Weights of a small image classifier.
Model: 2.08M parameters, depths [4, 7, 7].
Training: 5500 steps, batches of 64, held-out accuracy 64%.
Data: trained on flat shapes of many kinds, plain or patterned, on busy backdrops, 97500 training examples, 3.6 epochs.
Rows from block 15, named by matrix and row number. Rows with one number belong to one channel. Each number is 200 + 30 x the weight over its row's rms, rounded and kept within 0 to 999. All counts start at 0. After the name is the row's rms in percent of the matrix's.
# sq0: squeeze pointwise conv (model.blocks.15.sq.0.weight, 88x352x1x1), inputs 0-43
# e10: expand pointwise conv (model.blocks.15.e1.0.weight, 176x88x1x1, transposed), outputs 0-43
# e30: expand 3x3 conv (model.blocks.15.e3.0.weight, 176x88x3x3, transposed), outputs 0-4, a 3x3 kernel for each
sq0.28,106,208,178,171,150,186,213,253,201,213,198,177,177,239,198,209,219,194,231,227,209,232,150,211,199,167,209,199,229,180,214,175,150,193,239,167,136,207,185,201,184,235,234,256,163
e10.28,106,211,144,232,178,218,204,240,174,214,181,190,198,225,192,199,258,211,192,264,214,185,196,216,225,159,207,179,172,146,121,156,179,209,219,160,205,223,191,233,203,151,200,199,202
e30.28,114,216,246,184,175,246,197,198,166,174,201,210,233,222,200,238,174,181,280,151,214,260,213,180,145,189,195,187,158,231,204,179,172,210,198,243,244,208,190,187,173,153,186,224,175,230
sq0.29,103,184,180,253,213,213,228,264,208,195,153,177,168,184,218,184,185,154,205,185,213,217,167,239,184,131,199,207,272,177,220,134,203,223,219,219,168,168,201,199,173,170,194,238,194
e10.29,112,179,189,177,143,210,243,223,218,127,217,177,174,172,179,193,185,182,207,211,136,181,173,183,212,212,180,242,209,194,209,154,223,166,167,189,222,188,257,264,244,252,231,213,216
e30.29,109,236,211,220,219,140,178,230,233,209,209,208,177,200,183,206,225,210,241,184,248,234,220,224,212,255,185,124,136,231,217,173,179,212,199,168,239,159,212,206,168,219,212,223,167,147
sq0.30,097,178,210,220,191,180,200,208,193,180,154,237,208,195,189,221,189,160,204,156,206,178,185,235,205,229,241,180,204,193,174,212,205,218,201,221,200,202,194,166,195,187,197,164,202
e10.30,086,192,190,217,138,209,198,164,160,220,212,190,203,182,210,176,167,249,149,281,264,193,210,200,147,206,195,171,192,189,211,208,154,181,169,217,202,183,172,239,167,155,230,213,227
e30.30,090,218,214,166,175,175,196,253,149,115,211,216,243,201,166,193,167,224,263,231,210,224,236,193,182,157,208,226,208,220,206,227,187,169,222,174,195,152,220,175,185,212,244,195,146,193
sq0.31,105,171,216,201,219,183,205,187,191,199,224,183,222,175,238,189,238,136,174,186,199,106,225,195,191,207,190,207,227,188,187,238,191,184,223,193,165,209,200,179,209,179,165,162,211
e10.31,112,179,204,204,171,243,191,181,186,175,151,161,206,193,195,174,218,176,183,236,215,163,142,160,183,208,262,173,239,206,195,157,218,198,183,191,194,180,170,257,178,228,221,202,205
e30.31,099,255,233,227,226,219,201,202,192,187,187,187,151,163,216,186,255,196,204,206,152,194,187,184,195,188,237,118,250,251,197,245,285,236,214,185,214,178,192,167,201,192,207,173,192,234
sq0.32,097,180,192,278,222,207,233,212,215,184,209,180,157,168,201,228,229,188,143,214,192,180,214,258,220,214,181,227,210,174,231,170,174,208,224,223,177,180,273,226,198,179,202,212,215
e10.32,095,205,200,206,186,246,181,170,191,178,189,163,171,137,252,217,185,202,229,233,202,152,226,219,157,177,185,216,237,197,180,217,201,201,161,183,184,101,194,192,208,202,209,187,203
e30.32,106,185,232,227,202,199,181,205,219,208,235,146,139,199,164,221,184,224,209,135,214,209,177,230,189,242,188,119,156,213,143,159,220,247,194,220,261,241,174,245,168,220,264,224,135,273
sq0.33,098,197,189,149,200,193,209,220,253,215,194,220,179,208,255,172,189,146,220,212,178,130,219,226,176,215,149,169,216,210,208,200,209,222,177,176,174,241,187,209,182,180,251,197,264
e10.33,090,203,193,207,228,157,199,203,210,246,261,206,165,139,201,190,195,226,177,213,252,206,170,210,135,162,205,211,208,214,186,203,172,173,231,194,267,130,254,157,182,212,180,185,164
e30.33,086,167,199,232,184,157,186,220,181,215,232,240,202,176,217,208,188,223,253,258,235,194,191,192,216,230,207,175,187,218,210,234,174,230,253,191,151,179,175,245,221,204,220,222,202,161
sq0.34,104,211,250,210,240,195,208,204,221,215,185,201,186,245,189,211,188,171,203,173,241,261,237,188,193,195,247,215,204,191,171,162,158,156,207,193,205,220,185,155,193,215,187,212,210
e10.34,107,180,218,196,162,207,216,157,222,93,189,190,166,219,193,202,152,238,220,194,109,151,230,173,203,181,185,179,203,191,217,176,191,246,234,267,189,203,146,205,209,199,186,198,216
e30.34,103,214,190,215,189,220,206,192,213,166,186,197,198,178,199,213,147,194,176,213,196,194,249,162,183,192,204,210,192,165,178,183,226,157,196,212,166,216,207,197,210,161,179,210,241,166
sq0.35,098,213,203,200,210,180,182,281,181,227,256,179,185,183,211,241,199,205,235,218,222,247,235,219,182,206,234,208,212,184,158,289,216,229,168,217,161,220,163,229,231,193,228,206,163
e10.35,101,214,213,231,184,220,240,182,175,147,219,155,125,180,183,218,172,236,203,200,175,189,162,185,209,228,169,219,152,173,204,223,215,175,243,201,203,178,202,189,191,207,188,204,223
e30.35,102,234,230,221,197,153,225,217,205,184,164,125,193,178,174,216,195,221,158,224,270,198,211,183,226,198,196,106,226,179,255,228,210,176,208,158,236,212,254,272,212,222,208,180,173,251
sq0.36,110,200,201,204,219,210,196,182,210,164,212,214,195,175,197,201,208,202,174,224,188,189,251,172,160,214,161,206,200,215,211,175,203,182,162,217,158,211,199,205,199,172,198,195,245
e10.36,100,185,167,202,222,212,199,190,181,209,236,170,163,234,203,223,190,173,258,153,206,214,191,171,182,194,214,234,214,230,266,241,279,166,186,232,217,173,221,182,240,223,243,218,245
e30.36,099,171,139,222,183,204,191,201,232,194,194,200,195,191,213,161,206,193,189,201,192,209,194,238,171,186,204,190,207,177,170,243,198,237,215,183,184,213,220,192,228,226,217,218,251,260
sq0.37,099,222,220,185,180,233,200,259,233,182,175,248,204,200,220,192,213,223,211,213,197,201,177,223,208,161,210,177,232,186,149,182,242,238,220,201,202,229,138,179,208,225,230,214,185
e10.37,096,164,197,205,128,187,189,197,166,209,223,181,220,222,180,135,255,198,195,238,196,203,186,187,178,174,200,214,200,217,158,174,183,193,191,224,177,180,233,218,196,208,175,210,188
e30.37,098,176,226,219,209,170,212,178,223,168,203,252,220,227,201,260,227,205,183,214,220,227,187,188,177,215,184,246,235,181,275,178,193,163,165,234,142,141,241,234,171,185,224,196,230,201
sq0.38,102,207,210,250,233,202,181,163,193,208,181,214,224,192,212,178,218,160,179,205,216,154,186,184,239,199,191,159,183,194,246,146,203,221,197,151,199,180,281,170,179,245,193,201,234
e10.38,097,185,184,208,197,248,151,205,154,217,222,141,223,188,223,187,193,261,220,246,215,203,170,165,189,197,171,259,164,173,187,207,228,238,199,233,195,175,194,213,193,219,184,203,134
e30.38,088,176,156,172,203,213,127,188,200,199,180,168,222,208,149,169,210,193,216,184,209,200,178,216,225,213,184,185,146,202,203,192,186,162,176,174,190,162,184,172,190,182,235,211,266,215
sq0.39,095,213,213,231,212,164,171,191,204,150,184,221,229,217,212,202,192,198,218,240,191,197,166,203,133,215,222,160,205,224,214,179,205,204,207,199,190,181,205,176,216,163,207,158,222
e10.39,104,209,158,169,188,192,219,210,212,220,265,238,232,186,171,247,207,191,197,164,217,205,225,178,136,226,189,209,240,205,143,215,166,146,131,177,172,155,158,170,120,227,160,246,189
e30.39,096,248,219,229,157,180,230,175,107,215,231,190,254,203,176,207,164,181,216,234,210,211,151,202,203,209,223,223,232,212,184,224,150,232,193,195,265,165,232,191,209,170,196,191,251,200
sq0.40,098,181,200,198,234,262,220,197,206,162,163,175,190,175,194,199,226,228,201,156,206,182,209,199,220,195,185,181,143,205,215,176,216,196,217,161,217,193,251,198,203,238,192,221,192
e10.40,110,190,194,128,233,195,145,153,243,226,200,162,183,207,163,204,212,220,164,194,132,171,235,188,246,235,246,242,200,198,195,248,170,215,175,264,235,180,256,249,207,218,208,246,175
e30.40,113,179,162,251,210,281,195,160,163,206,223,210,196,132,174,235,193,192,166,178,196,176,221,264,204,187,226,212,178,215,170,204,194,189,229,222,230,193,190,191,215,198,218,194,167,194
sq0.41,089,198,169,193,203,230,187,191,172,231,184,199,237,225,165,180,193,205,154,219,189,258,164,198,166,232,205,192,227,194,197,167,184,198,193,167,225,201,195,191,232,241,177,240,182
e10.41,088,166,143,202,181,194,227,246,215,230,220,211,204,256,188,149,227,212,266,240,214,184,222,152,228,232,170,184,199,193,180,242,227,213,212,205,157,188,223,233,188,182,229,147,195
e30.41,084,169,184,196,219,234,200,232,165,188,195,146,246,110,190,196,191,155,210,188,260,208,218,225,154,165,165,177,198,220,186,161,181,221,206,235,171,257,144,219,195,157,195,244,146,228
sq0.42,105,171,197,226,230,218,208,218,210,174,167,208,173,201,186,185,230,193,170,205,174,270,201,203,235,207,231,203,215,206,190,201,229,184,208,201,185,205,210,185,192,198,203,193,156
e10.42,091,138,187,233,197,208,132,188,133,202,168,194,206,190,149,172,172,199,209,174,168,196,235,179,187,111,217,190,200,200,213,198,181,246,189,173,215,241,236,159,211,247,194,225,158
e30.42,101,210,149,222,216,180,206,237,241,182,191,250,229,203,211,221,196,201,181,233,216,257,209,193,169,197,187,208,235,218,199,240,181,230,175,203,191,134,202,231,188,186,170,214,206,206
sq0.43,102,216,214,204,201,239,228,233,184,201,212,173,171,188,214,198,200,233,221,242,183,197,137,218,179,137,176,193,246,192,179,151,169,195,208,217,171,203,187,171,193,139,203,208,169
e10.43,110,172,204,188,192,216,209,225,246,240,232,211,190,208,210,225,179,229,221,241,185,214,222,186,232,160,181,176,215,180,184,197,232,181,234,209,167,223,252,160,215,161,149,176,149
e30.43,110,218,247,199,177,166,180,202,148,214,174,216,150,189,189,192,172,251,279,198,249,258,170,154,152,194,170,184,156,161,164,210,217,170,187,171,143,183,180,253,236,181,228,175,185,207
sq0.44,104,216,198,165,168,199,206,212,219,239,220,155,212,194,226,214,184,153,219,221,210,183,205,196,196,184,194,166,201,282,203,178,187,211,216,194,231,220,182,180,214,195,220,225,195
e10.44,108,221,192,226,203,245,229,201,229,240,156,214,190,216,257,127,250,183,198,207,199,216,205,217,234,199,238,176,177,256,181,224,211,249,224,235,208,248,196,113,248,203,210,247,206
e30.44,109,205,175,150,209,181,208,233,213,220,151,230,217,200,194,204,156,211,183,256,236,196,209,215,205,222,241,243,236,214,214,211,192,143,128,233,192,230,193,187,223,238,225,211,232,233
sq0.45,104,206,182,169,214,242,228,180,205,201,190,209,190,205,160,196,182,183,207,208,180,196,207,213,183,244,217,196,250,200,215,188,176,217,190,209,162,193,179,185,189,200,253,173,222
e10.45,090,197,124,201,147,212,237,215,173,230,259,237,238,259,151,189,195,205,183,246,247,189,181,220,178,212,217,201,188,260,187,200,156,169,173,222,215,270,229,152,198,168,202,199,196
e30.45,095,175,233,169,202,203,156,214,137,139,238,229,198,183,214,189,177,196,203,245,242,250,163,199,193,174,186,159,252,194,201,248,204,149,258,194,179,222,267,182,227,256,240,207,205,157
sq0.46,094,250,197,261,224,145,188,167,227,224,244,186,175,189,168,227,186,243,162,239,224,178,205,196,209,140,178,219,207,234,217,191,262,217,228,219,192,198,181,212,205,187,162,222,198
e10.46,093,205,204,235,219,185,187,182,145,197,215,206,174,185,218,207,200,207,162,134,245,192,158,221,255,308,229,194,183,208,253,239,153,241,230,207,241,206,240,169,189,172,190,215,185
e30.46,099,254,189,233,231,150,185,240,248,193,174,208,176,168,175,213,249,228,160,218,188,198,202,224,181,129,197,193,183,184,186,155,227,191,222,244,247,180,175,210,203,231,175,204,164,222
sq0.47,100,235,170,157,190,175,174,240,218,235,226,168,208,228,181,179,207,169,213,190,210,225,175,187,189,220,219,205,236,194,187,210,187,215,217,158,166,219,169,203,179,220,247,191,174
e10.47,110,143,198,210,218,244,252,202,219,220,200,231,194,259,183,220,206,214,231,195,204,170,186,190,254,242,175,169,219,185,228,229,247,200,232,177,170,199,219,176,183,212,170,209,168
e30.47,106,257,219,186,205,167,283,149,180,236,203,254,229,171,288,244,202,208,180,229,249,232,211,222,183,200,181,195,182,188,200,219,183,144,167,172,179,233,184,267,250,180,197,200,222,184
sq0.48,090,223,170,192,190,191,186,240,200,220,136,196,228,223,231,179,214,192,203,211,182,165,201,195,186,207,240,178,184,197,192,166,237,226,196,185,210,211,186,215,215,243,160,167,210
e10.48,087,263,175,223,125,186,223,200,213,130,182,189,196,200,231,201,163,189,181,161,219,238,194,235,178,221,220,160,188,237,169,222,238,219,240,211,189,221,189,188,235,206,189,211,166
e30.48,089,229,180,220,201,213,229,213,210,207,210,252,215,216,174,173,128,193,197,193,194,190,190,182,197,211,258,215,202,210,173,212,205,141,116,162,149,214,157,184,219,198,204,174,203,230
sq0.49,103,214,202,210,221,222,185,166,219,203,224,240,132,229,170,227,180,219,207,204,195,216,219,150,189,196,153,237,195,242,190,237,158,208,171,170,175,199,211,230,233,243,227,180,210
e10.49,115,175,196,175,227,201,207,204,203,202,224,221,199,198,220,194,170,205,180,255,187,188,252,259,203,173,220,261,192,192,152,213,201,213,174,243,164,201,231,185,228,221,149,192,198
e30.49,112,163,198,210,231,234,190,246,134,151,154,191,184,150,172,224,238,262,201,205,239,152,179,228,145,160,190,241,195,214,140,174,214,249,241,246,239,188,147,200,222,200,257,155,155,220
sq0.50,105,209,176,173,215,205,196,220,195,225,193,173,220,154,181,188,220,162,179,186,186,201,213,165,164,224,192,209,153,252,177,259,195,171,191,258,206,194,193,205,223,190,192,158,202
e10.50,092,202,193,198,188,192,229,206,211,158,283,219,144,168,185,268,118,262,189,195,231,190,223,180,221,178,222,171,205,269,239,233,186,204,166,178,182,198,170,240,133,161,206,180,201
e30.50,103,174,165,234,207,173,185,140,222,173,197,252,184,151,205,222,180,205,199,193,143,216,197,167,191,173,167,195,164,243,170,216,220,211,182,163,170,191,172,252,160,190,196,182,180,226
sq0.51,100,183,219,219,223,230,196,241,212,187,194,181,219,184,159,192,221,195,228,243,185,145,208,207,205,187,203,220,191,223,214,225,230,199,183,200,213,194,157,189,198,187,200,207,235
e10.51,098,193,151,204,130,221,219,215,217,182,166,264,210,196,230,226,200,144,200,179,158,177,155,219,201,214,182,184,216,248,264,249,260,195,192,233,179,238,215,189,227,182,207,189,183
e30.51,106,171,231,186,203,173,176,167,209,192,202,207,190,200,236,228,224,181,186,200,197,246,191,167,186,200,169,259,244,245,136,213,190,196,132,228,174,191,202,249,205,168,183,168,214,204
sq0.52,098,168,179,162,236,229,205,259,248,213,202,184,232,228,200,193,200,207,201,181,234,254,156,191,200,229,193,167,253,167,184,168,149,202,235,139,205,162,220,242,217,225,202,176,231
e10.52,101,220,176,213,161,209,198,191,173,145,177,226,210,198,174,284,228,253,218,182,189,173,202,198,219,197,192,155,202,197,162,203,226,206,239,178,178,175,219,187,211,222,205,154,219
e30.52,105,269,213,182,168,216,200,271,230,147,232,178,223,180,169,234,158,192,161,175,231,187,169,203,200,164,208,212,190,158,166,188,169,193,239,178,190,160,202,168,212,170,177,232,207,200
sq0.53,096,199,174,189,198,191,183,216,240,192,197,221,165,143,209,197,179,219,200,188,187,168,208,246,191,177,189,202,176,206,196,166,179,183,145,213,232,179,194,206,202,191,179,183,189
e10.53,091,212,210,187,156,188,186,200,209,208,248,200,220,146,220,228,166,224,224,199,210,223,197,210,256,187,211,226,228,224,261,216,229,226,178,195,214,181,208,195,161,213,205,177,219
e30.53,091,229,198,208,138,162,232,148,217,162,194,180,193,208,136,164,181,175,177,171,271,168,201,243,219,197,228,155,204,210,192,205,178,164,185,194,206,171,219,278,178,225,245,187,274,187
sq0.54,105,230,194,114,231,198,189,218,283,208,192,211,186,205,240,201,205,224,229,199,208,244,215,182,184,197,203,179,252,176,195,190,199,181,242,171,148,197,176,188,214,196,201,165,204
e10.54,101,187,229,178,147,139,186,190,193,225,281,225,190,214,166,172,220,222,144,167,242,222,210,204,237,210,171,208,218,197,222,269,205,210,208,191,160,219,247,163,213,188,200,216,202
e30.54,113,208,219,165,236,157,256,203,217,184,248,214,209,215,237,197,163,245,199,218,213,191,195,211,207,202,229,264,187,138,173,190,186,234,192,182,263,186,166,245,240,171,116,196,224,232
sq0.55,099,230,140,184,241,210,206,202,199,243,265,149,212,206,158,226,191,218,192,210,178,221,143,206,184,186,198,176,210,145,201,235,165,222,226,137,202,151,219,217,208,174,211,202,165
e10.55,090,203,198,190,195,260,201,188,208,201,169,210,243,170,221,193,194,257,212,216,175,147,230,153,212,192,246,255,199,88,160,194,247,176,224,196,171,252,182,166,249,225,241,251,175
e30.55,106,196,197,219,229,148,225,216,209,193,181,179,180,162,229,227,220,270,188,159,205,195,171,203,195,208,125,260,189,185,215,192,215,161,206,258,167,117,152,244,178,190,124,167,190,226
sq0.56,102,203,155,210,216,184,183,180,149,191,195,267,232,229,199,229,213,209,193,184,205,249,181,234,230,153,187,220,172,170,232,213,210,167,178,187,211,179,254,198,156,185,155,219,187
e10.56,086,268,181,227,258,269,222,163,224,195,183,219,216,255,170,169,189,211,228,226,210,173,233,181,191,156,235,197,241,213,162,131,180,209,178,150,169,219,164,161,234,206,239,195,226
e30.56,089,172,154,200,194,200,161,187,205,225,230,196,256,225,173,221,266,212,168,218,207,200,212,188,217,225,211,211,206,193,250,152,210,182,177,166,185,226,151,118,215,209,206,233,199,223
sq0.57,099,175,178,196,206,238,200,196,188,207,202,207,208,182,205,170,192,170,219,186,196,194,240,142,252,276,245,228,186,182,226,217,227,148,205,175,245,233,234,258,200,204,166,214,219
e10.57,099,185,245,200,242,220,192,181,183,148,198,155,201,226,183,224,166,179,205,142,202,289,151,183,187,265,192,193,171,208,189,158,185,194,203,222,217,157,149,230,181,273,221,248,132
e30.57,087,255,201,173,165,217,218,224,180,242,223,203,174,182,152,220,169,231,174,256,175,153,263,185,213,198,165,186,183,235,186,167,213,244,176,223,189,182,259,109,251,169,233,164,176,207
sq0.58,102,202,169,144,170,224,179,196,170,178,149,216,204,201,202,172,176,168,177,199,174,290,122,246,238,179,215,191,216,154,172,141,206,207,246,187,213,155,174,175,208,268,129,208,196
e10.58,099,216,178,173,217,200,197,196,194,198,151,159,233,191,197,194,181,213,166,192,240,233,133,208,185,139,183,161,239,187,253,129,210,183,264,206,178,212,189,203,197,163,157,193,205
e30.58,096,225,176,159,160,217,241,226,195,235,211,199,243,211,194,203,140,195,232,176,188,214,174,207,186,202,247,193,227,224,231,220,160,149,177,198,147,216,197,182,201,236,236,195,187,195
sq0.59,104,163,218,200,184,155,171,191,247,224,154,230,211,187,180,218,238,175,194,184,234,222,183,198,184,184,229,167,168,175,167,183,162,191,185,189,184,199,183,187,223,186,170,195,245
e10.59,091,263,210,168,228,263,216,180,221,167,155,203,214,204,213,164,248,166,177,238,156,203,219,224,201,189,253,232,227,157,158,176,201,189,252,226,219,239,172,179,212,166,237,180,209
e30.59,084,221,158,167,190,185,276,208,236,158,233,168,196,232,210,245,167,135,193,206,190,214,211,218,225,185,244,225,200,246,241,229,144,191,147,235,249,185,213,181,218,203,193,256,190,163
sq0.60,100,198,211,173,245,244,222,135,158,240,215,209,208,170,164,136,137,241,164,229,155,236,175,181,182,202,188,172,180,212,223,255,170,200,204,179,171,187,200,183,193,218,181,177,200
e10.60,099,200,253,203,177,194,205,227,224,183,180,157,228,133,186,207,212,221,238,190,219,195,223,168,208,219,220,205,214,203,225,147,186,179,188,217,231,211,178,164,204,238,163,162,163
e30.60,080,216,186,219,168,248,153,208,179,201,147,205,199,185,187,179,149,244,214,242,243,136,190,159,186,208,242,154,205,194,215,202,197,178,189,190,184,178,233,187,264,232,229,169,162,169
sq0.61,098,218,162,195,188,223,254,168,174,190,180,196,215,195,280,201,196,206,213,202,217,221,171,192,202,112,233,212,163,201,203,157,196,186,184,206,245,190,202,207,188,191,180,249,199
e10.61,112,214,240,170,237,203,183,189,184,237,202,208,149,212,161,154,224,214,182,199,206,214,225,199,221,242,229,203,235,209,206,231,209,281,210,168,210,150,210,161,262,198,215,241,259
e30.61,121,198,236,144,232,244,164,165,196,203,198,193,215,143,190,161,164,215,214,221,198,211,204,168,195,202,185,204,209,186,236,234,238,227,193,239,186,264,219,206,207,189,226,157,200,196
sq0.62,101,172,171,166,224,232,229,173,158,181,192,146,155,169,134,145,239,244,180,230,204,213,165,215,205,227,182,185,151,203,222,254,200,210,200,175,204,195,171,161,206,249,200,207,200
e10.62,088,198,220,244,164,236,221,161,207,207,194,165,213,195,175,251,212,212,199,224,237,208,201,181,177,235,203,152,121,191,156,204,170,259,197,242,159,202,202,197,183,211,185,191,177
e30.62,097,243,218,210,201,192,146,187,170,229,132,229,199,180,216,202,213,255,236,168,234,239,178,174,181,205,160,128,196,236,243,247,192,200,208,236,188,178,199,216,199,184,228,227,182,156
sq0.63,103,182,235,186,219,209,185,210,246,177,205,222,160,146,197,180,188,164,127,199,246,216,266,162,178,236,231,195,206,238,166,191,171,176,190,190,136,203,239,216,226,197,160,193,237
e10.63,093,152,181,243,222,219,175,214,168,191,209,202,192,135,192,133,162,205,182,164,218,185,174,213,200,188,164,172,212,164,264,194,235,180,179,221,205,181,195,170,183,130,161,162,231
e30.63,107,194,205,221,180,204,223,263,178,169,172,216,159,187,135,159,194,202,167,136,201,201,212,161,175,143,180,184,215,201,258,182,204,185,183,173,243,187,175,185,191,167,256,168,174,215
sq0.64,094,176,219,217,192,175,213,224,227,171,169,215,186,194,184,201,187,175,184,174,182,152,165,230,226,191,200,198,195,164,200,236,175,185,181,206,185,179,241,219,215,202,219,245,186
e10.64,104,183,227,207,172,195,186,180,219,148,146,205,169,195,206,209,197,190,175,188,202,196,232,191,199,192,200,245,207,176,220,202,222,224,167,209,251,249,154,218,208,197,188,209,209
e30.64,100,202,208,186,193,213,148,154,223,277,224,213,212,205,192,125,216,184,192,227,198,157,206,266,192,214,212,210,205,196,179,191,201,195,248,212,208,208,154,208,167,240,206,179,177,255
sq0.65,103,159,230,188,190,197,183,180,169,221,230,163,141,177,163,191,225,201,163,174,194,186,225,150,164,211,162,218,156,241,232,261,195,203,162,238,184,183,217,167,210,210,167,184,189
e10.65,105,159,180,218,224,239,219,168,205,162,122,167,236,175,205,207,237,116,154,226,207,214,219,145,184,260,174,188,182,241,229,192,259,156,170,218,201,234,160,206,228,222,148,175,141
e30.65,102,124,180,149,246,182,143,196,169,160,142,216,144,189,217,201,205,180,180,179,200,166,210,212,164,218,207,202,211,162,212,202,197,218,187,202,201,184,251,241,178,257,231,239,203,178
sq0.66,104,233,207,246,207,208,231,221,186,183,287,219,252,207,247,228,158,217,199,201,233,207,216,193,164,181,172,206,182,200,197,208,195,204,197,221,206,213,214,206,235,245,182,217,183
e10.66,090,151,229,229,177,148,196,171,193,201,188,163,229,223,229,171,201,179,197,180,165,205,244,203,225,194,232,211,201,194,202,167,202,164,184,232,219,282,175,208,204,185,186,216,226
e30.66,089,192,177,201,268,183,241,213,238,152,179,200,253,199,207,203,246,224,231,194,225,179,213,159,198,164,233,229,201,197,202,230,182,188,184,199,224,181,193,159,228,194,211,120,214,227
sq0.67,105,218,163,189,207,225,207,159,228,231,201,180,193,257,208,231,219,184,225,248,181,229,152,230,222,178,176,174,179,218,202,169,173,228,202,213,234,212,240,223,197,233,230,210,194
e10.67,108,208,204,209,241,146,179,226,152,157,149,180,231,161,205,153,229,199,196,196,176,201,191,260,202,202,207,184,248,191,202,151,177,200,187,160,162,176,218,198,198,218,232,167,232
e30.67,109,217,218,144,222,226,140,209,177,191,277,252,194,191,228,197,180,218,248,196,236,211,188,168,194,147,209,226,260,226,264,244,182,218,199,197,183,188,242,198,170,164,177,193,270,212
sq0.68,097,174,246,214,180,210,216,179,109,192,195,239,157,188,209,186,226,203,191,190,190,215,179,251,235,185,164,201,196,197,213,193,230,167,227,209,277,215,240,192,197,187,215,219,240
e10.68,104,124,157,204,246,230,174,177,205,213,228,220,152,205,164,213,183,202,176,211,204,178,193,184,200,221,170,233,215,200,201,262,232,145,230,193,213,167,212,232,223,230,239,185,193
e30.68,101,210,226,157,203,216,134,209,226,130,218,194,142,256,194,194,247,219,156,174,195,233,177,138,202,209,176,219,167,177,154,116,173,230,241,215,183,139,229,227,237,204,173,185,237,197
sq0.69,102,203,215,224,199,208,223,230,157,171,207,193,159,177,196,195,212,228,206,227,220,209,234,188,180,193,159,146,245,199,233,164,151,197,192,129,222,166,218,193,227,250,193,202,196
e10.69,093,235,165,261,167,177,220,139,157,260,189,210,224,280,209,229,169,188,227,239,184,124,186,192,229,228,177,206,151,202,192,188,184,224,172,223,199,164,224,231,165,200,189,175,180
e30.69,093,199,227,150,252,215,177,248,194,200,181,251,205,208,216,212,167,207,266,172,163,177,213,219,178,139,196,195,242,131,166,209,206,186,170,211,194,192,211,207,198,145,204,172,198,211
sq0.70,098,181,252,188,225,215,154,225,172,165,191,198,162,210,226,179,242,177,219,236,228,178,249,188,182,263,226,209,207,208,166,225,189,152,178,164,173,148,254,242,252,185,187,192,246
e10.70,103,154,198,148,203,203,222,223,223,117,237,173,129,190,202,229,160,199,180,177,179,205,171,191,180,195,202,250,221,186,189,196,197,233,152,217,240,192,153,228,197,180,220,188,267
e30.70,094,190,231,199,187,197,235,216,260,152,211,193,204,245,245,218,199,179,236,175,164,202,193,261,213,207,222,206,179,122,166,148,181,189,184,223,169,191,163,127,172,208,221,196,180,194
sq0.71,098,198,192,212,168,167,189,219,216,196,184,212,144,200,219,211,183,197,240,195,186,174,189,218,201,223,200,220,206,217,230,227,223,196,189,180,180,205,178,193,182,178,221,243,200
e10.71,112,165,225,190,180,194,216,220,191,165,241,271,270,260,152,197,186,155,219,212,203,196,203,162,169,225,215,170,185,175,178,115,136,185,131,166,188,177,152,252,189,249,174,143,214
e30.71,096,191,234,189,251,197,202,245,154,179,185,154,173,187,238,205,201,217,210,160,222,209,203,204,231,214,171,262,198,203,232,206,184,172,198,143,223,206,181,249,190,201,185,201,277,187
sq0.72,107,192,220,178,174,188,228,264,201,184,188,152,198,183,200,228,178,218,220,174,200,167,201,197,180,230,217,198,232,197,179,191,192,193,221,165,181,240,155,225,227,234,207,183,163
e10.72,097,184,209,191,242,181,223,152,160,230,251,237,123,201,232,192,190,275,221,185,229,217,200,225,193,262,207,186,179,244,227,164,145,216,199,181,179,162,165,182,154,224,198,185,207
e30.72,095,205,174,172,190,210,222,212,215,179,187,236,169,162,195,195,223,172,231,229,263,210,213,210,183,195,170,137,160,163,197,233,194,212,195,194,176,240,241,276,211,217,250,160,191,207
sq0.73,101,189,276,215,198,193,185,189,238,150,144,238,205,184,286,176,205,211,207,183,176,172,210,197,167,248,152,201,241,201,227,141,202,159,224,156,221,191,253,227,192,192,184,189,287
e10.73,103,236,230,177,220,180,207,225,235,226,223,236,227,217,227,212,180,191,190,184,162,137,257,182,161,209,209,226,234,199,218,215,206,260,164,218,239,157,145,201,161,216,259,172,252
e30.73,116,172,182,228,181,246,216,202,138,177,193,214,161,204,218,194,234,246,246,222,156,188,204,216,232,231,194,179,197,181,190,222,188,197,256,179,193,188,219,176,250,230,229,187,217,157
sq0.74,108,223,220,280,191,195,192,227,255,189,185,244,182,161,194,191,206,196,185,193,210,162,231,182,177,159,222,226,223,184,214,154,225,230,207,246,196,199,221,223,192,161,201,205,212
e10.74,122,168,199,197,198,150,215,222,184,138,204,165,153,189,197,251,165,193,183,160,158,171,169,187,228,196,260,186,258,231,208,212,211,210,214,208,247,193,189,226,256,240,236,247,190
e30.74,116,221,233,199,232,204,171,200,248,149,212,183,166,253,230,234,207,213,154,155,202,244,241,179,200,219,191,144,132,160,185,177,185,212,214,219,198,178,230,205,192,246,210,162,198,178
sq0.75,104,178,227,174,167,192,180,218,218,185,167,240,168,178,230,260,183,206,203,168,211,182,188,199,168,199,211,249,212,174,220,172,171,213,165,215,160,203,179,211,203,226,225,178,219
e10.75,102,233,238,190,217,155,183,175,199,228,231,179,190,189,225,197,243,194,196,216,199,194,157,196,234,212,122,188,203,242,260,199,208,132,199,242,196,173,220,102,191,196,160,247,162
e30.75,110,173,200,163,202,242,183,174,169,178,201,220,208,165,164,189,184,169,239,150,145,218,201,218,216,194,207,160,192,200,143,279,193,231,210,177,234,164,164,253,245,212,254,214,186,224
sq0.76,101,165,169,233,221,208,172,263,204,210,185,242,219,181,214,184,213,154,186,179,235,224,202,232,238,176,231,208,248,190,219,195,234,199,226,247,180,228,241,183,210,171,177,192,203
e10.76,105,172,199,233,167,224,180,184,228,185,195,211,162,203,183,228,200,161,276,228,238,232,124,216,192,213,198,217,239,208,172,178,198,179,148,193,238,178,186,192,218,173,204,203,197
e30.76,091,183,240,167,227,232,164,249,203,240,219,174,186,225,190,155,210,202,192,189,233,228,182,184,222,202,200,199,127,156,185,184,161,159,221,209,221,193,206,235,163,178,207,214,227,207